From a checkpoint of a small image classifier: held-out accuracy 97%, trained on single toy objects rendered from many sides on busy backdrops.
Rows from block 11 of a small image classifier, named by matrix and row number. Each number is 128 + 24 x the weight over its row's rms, rounded and kept within 0 to 255. All counts start at 0. Numbers have three digits each. After the name is the row's rms in percent of the matrix's.
Before each channel's rows are labels from the 100 images, of 14848, where the channel reaches its highest value: "peak on" is the class under the peak. Only what is clearly more common there than usual is listed. The data: single toy objects rendered from many sides on busy backdrops.
# conv: pointwise conv (model.blocks.11.conv.weight, 384x384x1x1), inputs 288-383

peak on: part in the second colour
conv.253 102:097119117180104122116171136103109148122146140116147151094141093085093089160117114109130138147122113152113083125127125096119170104124121107164098148064104101139118140100128146181131129155134137141153173148128112103142112138145161111150114120129154118165155133121118111124123110139095132102

peak on: part in the main colour
conv.199 096:126159125125160117087122127101147161013109127142145129141129094115126119113078147146124159127134108156200125134085076142128098137127150119099149115116164098121119103089135127144127106116080105118127125140119105103145127133100113121141122133151116126104159125064158097135126113146119162084

peak on: part in the main colour
conv.201 102:138127109122140096099117127145141134151129038114115174120131126154152135080121148092152112125105131123133128122131082154106122127127096153093105106118150095131119117134125139135094126109138105126114132123145109131134161136089165151107163038115101184149156073137181153179123089122142106086

peak on: part in the second colour
conv.383 100:095115131113115156149113129134119111125138143112111140105173154113163142117096094092147132147132131147134119110111107116134107137123137147135124110139154163136158137077138114140112155150160100109141125153075106141128173103121111124156106171103126160074089129110100141060126154133173169089

peak on: brown part
conv.204 102:142122131111123091102104140120116119129101109101131205107125112095154135120112109088089136110082114116135105126121116073096123128082143150145148110103126122123103130104113099118097141138131126108162081118137142128129090089140141148131125063130104132089171145130122119135090116113136158111

peak on: dark part; part in the main colour
conv.64 105:123103120127121130145157125122123117129120128115136128132087121108142103094145107113121104113108164135124138116114128135114076122107147111140130132132092146108132115100106138155144130118067112104122116163140120134122089178144145118113121177114115110120121188124124107105110098135160112103

peak on: part in the second colour
conv.84 098:167131151118155102130127133163166130114091131139143114124097128170151123120095165133118125096115128110128141177122152149117131122092106131079151122127120111144141148131155112119088109113200100158094151165119081105136127141101134156154116119093094125163164101114147168144122134110148151153

peak on: brown part
conv.311 095:109118127142089186117135136150106089115155085146119187141163135157151148150105174101080122153113107088084106134094116115113117131096147147146148109133106133138141137114150131078198089149115155159144125095118141153139077107122154119113142119136152140139133156136140199114159100161146115142

peak on: part in the second colour; part in the main colour
conv.265 099:125127119106093089119143101075143119110135174112109115157076149118102122135126094150117108119105152114097120113129129111102108098099115136126136139116082093125146101133140107134106116156181145126091149120087114114133159134090093116108101155087099169168150115122094122174127142086123101113

peak on: part in the main colour
conv.26 103:141134097117109130114094124125127148127135133146127150145104124159106159161135138175111133125157137153110158138140113111149141110130118113145118123134104104086125126149128115084094125153127128082096132124140135116108135144101136130115118125105141106117158104125134120165117101120138169142

peak on: part in the second colour
conv.364 102:116131114134088117123150130186133090121133125118141160184127074108104126167134181117162121083138107127121088141134124094096099145141140165129141156111126118133092125142129111171158124123180119106148139128049149117120108120125149137113106124131143134119123116135135134133144108182143084186

peak on: brown part; part in the main colour
conv.348 101:080141120170120148101124107111137102141167091118120122144152126106146135150130142118109125085104115114109091129154132093086126120138146113082162144120112090125112108131141099164117116120098150120113144122155091126119106153148129135113110121133155130091109160115127133130142108114133120127

peak on: part in the second colour
conv.232 097:149120100122131101123141133139163110133125160128096121139101120124088137157141109126090082099135130145111140084145140155154120132117082128107165120084117131104126126147134107099135151118184119112122116123134061127132122106138170089088139109114085138130136143151140128125089103115101078200

peak on: white part
conv.14 101:152097105148147139099160126128156106127130174108136143144109155134146117149108124089139098147153121050143148110120150138115113144081150155140143107162151105119108112109144081095120140124109108141139134145150140140113144124126129128104143106135150136137114086091125106124066096113115150085

peak on: brown part
conv.245 103:167136109083129108134104094116125126121130136152134131167092126128091130090119131171094124108154136162129109097126131166099147127076166103132140130115105127075089113138112109091152124148095131128116148148131134125152110135141108133099116129089127127132073122104145186137144108113158091111

peak on: dark part
conv.373 099:078066117153115107112105146147155118112118165153096144103145112099147120119126118136136086153090088129136147107160143093142141111143117108120129121126101150119160120160122133138114099146125119118116132120102106104191137103141137146148123094150164083132121086111146128134096112163128153076

peak on: brown part
conv.293 100:134119122162137190104080148133101105107111092140105167129147155164164138146129126099102116159148119097111118139156103153135082144084148137166125132127133119112149135100115118113140115150155138116151115130130167131128116130156115133070166098120189127144145111129126199148105110149084137128

peak on: part in the main colour
conv.107 106:141121117142127128114130136122139120123117093101136138113119079131137104130159143117085094122093089126129094143180097160102142126174103132081122136088108111109086143095125127121098126084114114145127112138159081114085084081141111145117153078119121163130112113125139144103099135172109100120

peak on: orange part
conv.20 099:124161148084141159116096121146093147134136084100112150130094154150151113118154238180112082139154142120147160138138131111097151123118121120151122121100123120160087136082118127105127142087132146148110118119119117110116091144105124119132166119136118135145153139118139152187117112142104084132

peak on: orange part
conv.318 096:110136122089132134102115125122028119128177132113120106195128145192143127122135135126102139124160137119120136151120130136143105130132140129143125125111128114126135117087102135154137124128118126158135132076144151112111117112161150124137139132142143096166134089101133074111146118167092077134

peak on: part in the second colour
conv.208 102:110139115122112090138120167183111153126091104125113102114190100109136122102142110097129133131120160160116117076137141183129139098112111115106069105158131102177139122132120099102123135106074144139077110095130100146123137098101160140102161114119127133163104144109131143095153098094101114138

peak on: dark part
conv.341 106:134127120152118126151161146128127115120135120088113182106126127102126087112115157080066144157108087172113096148157127101135149112116058146148100135140083088143098116151123127122136096153121135113126113122133124127129111074150127129133143102129140118101125135150124136130113152171137152119

peak on: brown part
conv.223 095:132096114170082119157146142128122106065141101085129129137137143152140109128090120107155132123184132161060090090158089124130112120120107149113109118136082096154106128145141122080145112091120146142145117089102126153117128109147140153138169154135168166172135125152109188167136105132117140138

peak on: part in the main colour; dark part
conv.110 099:153090135150148101120138154116141155106105094109130121134142088126146105111086138103102115191126133107105122123116114150148156048148125201121115070160105116139081148131154096125085118136146209092106143108131087144102145122109185143152120115136119128137151120145151128091121124136097171116

peak on: dark part
conv.184 099:115090108151119105104144128148119146131128110120107140117139122127154098111131133135119121170112105111109069129165139155141164115149108135134104154133090139134090136114119112125128140133081151104120126072124100145165109100134175125100152101123132125135106094135124098108143099127102087145

peak on: part in the main colour
conv.16 102:120139123157130153114143125135111140144137127132123102169130102074130129141135051118147129148076132116135106172147135139175110062104122124144106153165129159145148105160118077125137132110119145103101150122123164137129125150129128094115166112142125125131100114116091144101104147107110096156

peak on: brown part
conv.362 099:109113140137115117132145115163148134151170160104119114098134157088112135139090148127124142073093126109142118116138113128132107135109092133120153101104133127134109160105114178135133132099123107141138134122166110117073106132139102141139098178130140147137169154140172110115129116146074079090

peak on: part in the second colour
conv.21 076:087112115109126162173088175114134124098120096144157142073166121125168113118110119122130123105150119136148147125127076136155109158143089122120156115117142137144173140124112120104101118117165147178132146123137118144112112072185141128120165152159101091113147129151133104122146124150153154205

peak on: white part
conv.3 097:119139151157076139161156085136137130107093139149135137117112129108150131150133135105136163110114105128133152177105109115100118141126138114131151138123121139110141126142097140152149111172124115152097077124155137113120123148120118122153101127167133139129178114117120088136129119171126105109

peak on: part in the main colour
conv.191 098:146168117107130111118133123133155117135122173122077138144093114143104120138113112135134128121150116126156145118151147128126094130146090054104109159108163121107109113106121179100152114117100083138116128106144090076107148101141128085114106116118099138134151135114125109163129165145127110109

peak on: dark part
conv.87 103:118064122169149139135164148131145121134121095122201134146140114127135118152091128129134150147109121117140122136108148131128146102120167165179121061125068104137133113139128057123141154162106191152119120145126120148121138138097135089126123068127104132152129095122163177057141127162149144112

peak on: part in the main colour; brown part
conv.243 092:112134152137060158157097185168147131109127099151102113103130111109106111117090142113132150168091136186104106131135100134115143166118120098104128132137125112112164145134183181116103124120142096182113121131155139167111086079143141167137164124145174111162126131175143143127146155118149124123

peak on: brown part; part in the second colour
conv.128 087:101131150099115149128111120114133136112142130079146138119121093147079113144117159109125127133123120117114126067107108110126129170116128110109089135145136064101123121151138121081080144140155121125122110098120121133146139132096115163072131162090149118124142183106118110158141099134119090154

peak on: part in the second colour; brown part
conv.45 098:127144146133119121100113162143118108112184138113106120093123128151150125119093093094098120134138134143156159135137113109091113131107115157142136102104124091121149142066111129147131116153130136146102111103176137125124078102107111112127162128155136100110139106076156093091150109110105131138

peak on: dark part
conv.42 104:129118123132079155099110138144150126116079117137151150137117117147171127112140106092097103121113130102114144145120115095137134126094145126121136125118122128133107112176112074162126120101071104143101139149117112118103135147122113116116164077142151118130123073100158172142087106122139114069

peak on: part in the second colour
conv.279 092:118114130138139141113095144131145154084101131081136154117159125136136109112102136104106117181105130106134136177104095129163132125155128182140159089138147135143075141106125119134124091114175142063121130194085121121120129113114170148110105154120137118109153108099125165114085112146107143154

peak on: white part
conv.363 100:091154085122112137080159114102105135115090104115139114124110121082122148094126170144127139105127092125125116106156161107115103129162117147138137165143119146131109150114107125132126127151133140083115076113155091110153093149123098108183114133184127131122139125121121122117092160127082142111

peak on: brown part
conv.157 106:100126127114145105088139119077115117139147082129103123119109109159130115137132107098123072094120097131147124068130145121111142125105059120133111113085122134140092120086114107058111125112144125155109125159128131127084089125105163156143135134117126138176142081123137153149146122126084128138

peak on: brown part
conv.159 102:143153124160135142147152131129119083114149154130136157146136120118137111136208116117101117130128151110124120141176136110091164160095133104197156147125159127065122129092146119083132119129120114129130123127128159199112097146133142114122192128126128086139106097127074127122097144121124098120

peak on: part in the second colour
conv.281 095:098138137103116138161127164119123149123139142113139136088133135123118122121091119148139148130105137140120103127099114120145162150086081103140132118116147132139170105105100127069121088086138121141127096135165087144136121137138134134123102116150124094130100143119127154126127137129098129146

peak on: part in the main colour
conv.296 090:108133118127170126117199187125136141169099128123105110094158106119144113127155155129117130145149089134231099090136155113115131137104128139150140116144165092161120163119073114108115103122089111105105166125121117125116120141095160135151179121137094085110137136075132130121136095116117155130

peak on: part in the second colour
conv.34 098:114144091082120111123108135102132095134138092148121150138106133160128142115092125127115172118126104143119115147137126137115148125076134115124151095086143107109166124113117126128120131151189133208096123151153122124167107116114127139138137135101095152212195117135137131140112113127144112169

peak on: dark part
conv.90 096:097077125144107098143105130124126166094129155102133109102155126126149108126139151127131079126100073108113132149124128110167142115128100112147150139099084150138135126134134147157106114115168116126152143163117134119174134110133141153128104065124149092117132099119117164150120137153119108123

peak on: part in the second colour
conv.60 098:115118066115130189172121129140139142131141182097139168122184081127137105126129151168109112110165110127136144139127124132087126179121136151151148126107146124097128132147124124089139122122101134121131101128127140134127080135115160168094136156152132138097137135140131117148122115149126180162

peak on: white part
conv.33 103:120132072151106176085120162128132145127117118147139121127164103161133179116144126142145143121133124154116092099148138111121156139155151137125149130094133131136115134106117160091104131180152132103116134090132126130118124128116095138171172178168119126100129123148096107120149123121152175147

peak on: part in the second colour
conv.356 098:096110119168099096107115123118164109128125135095113109093156141115125123135107117114133129139131091133105094125130132136120173110126084152130116130084111139100115144114125082138147107182211123104113141144100114154130136077130180131140095128130171150154166101158116087119105154108120136157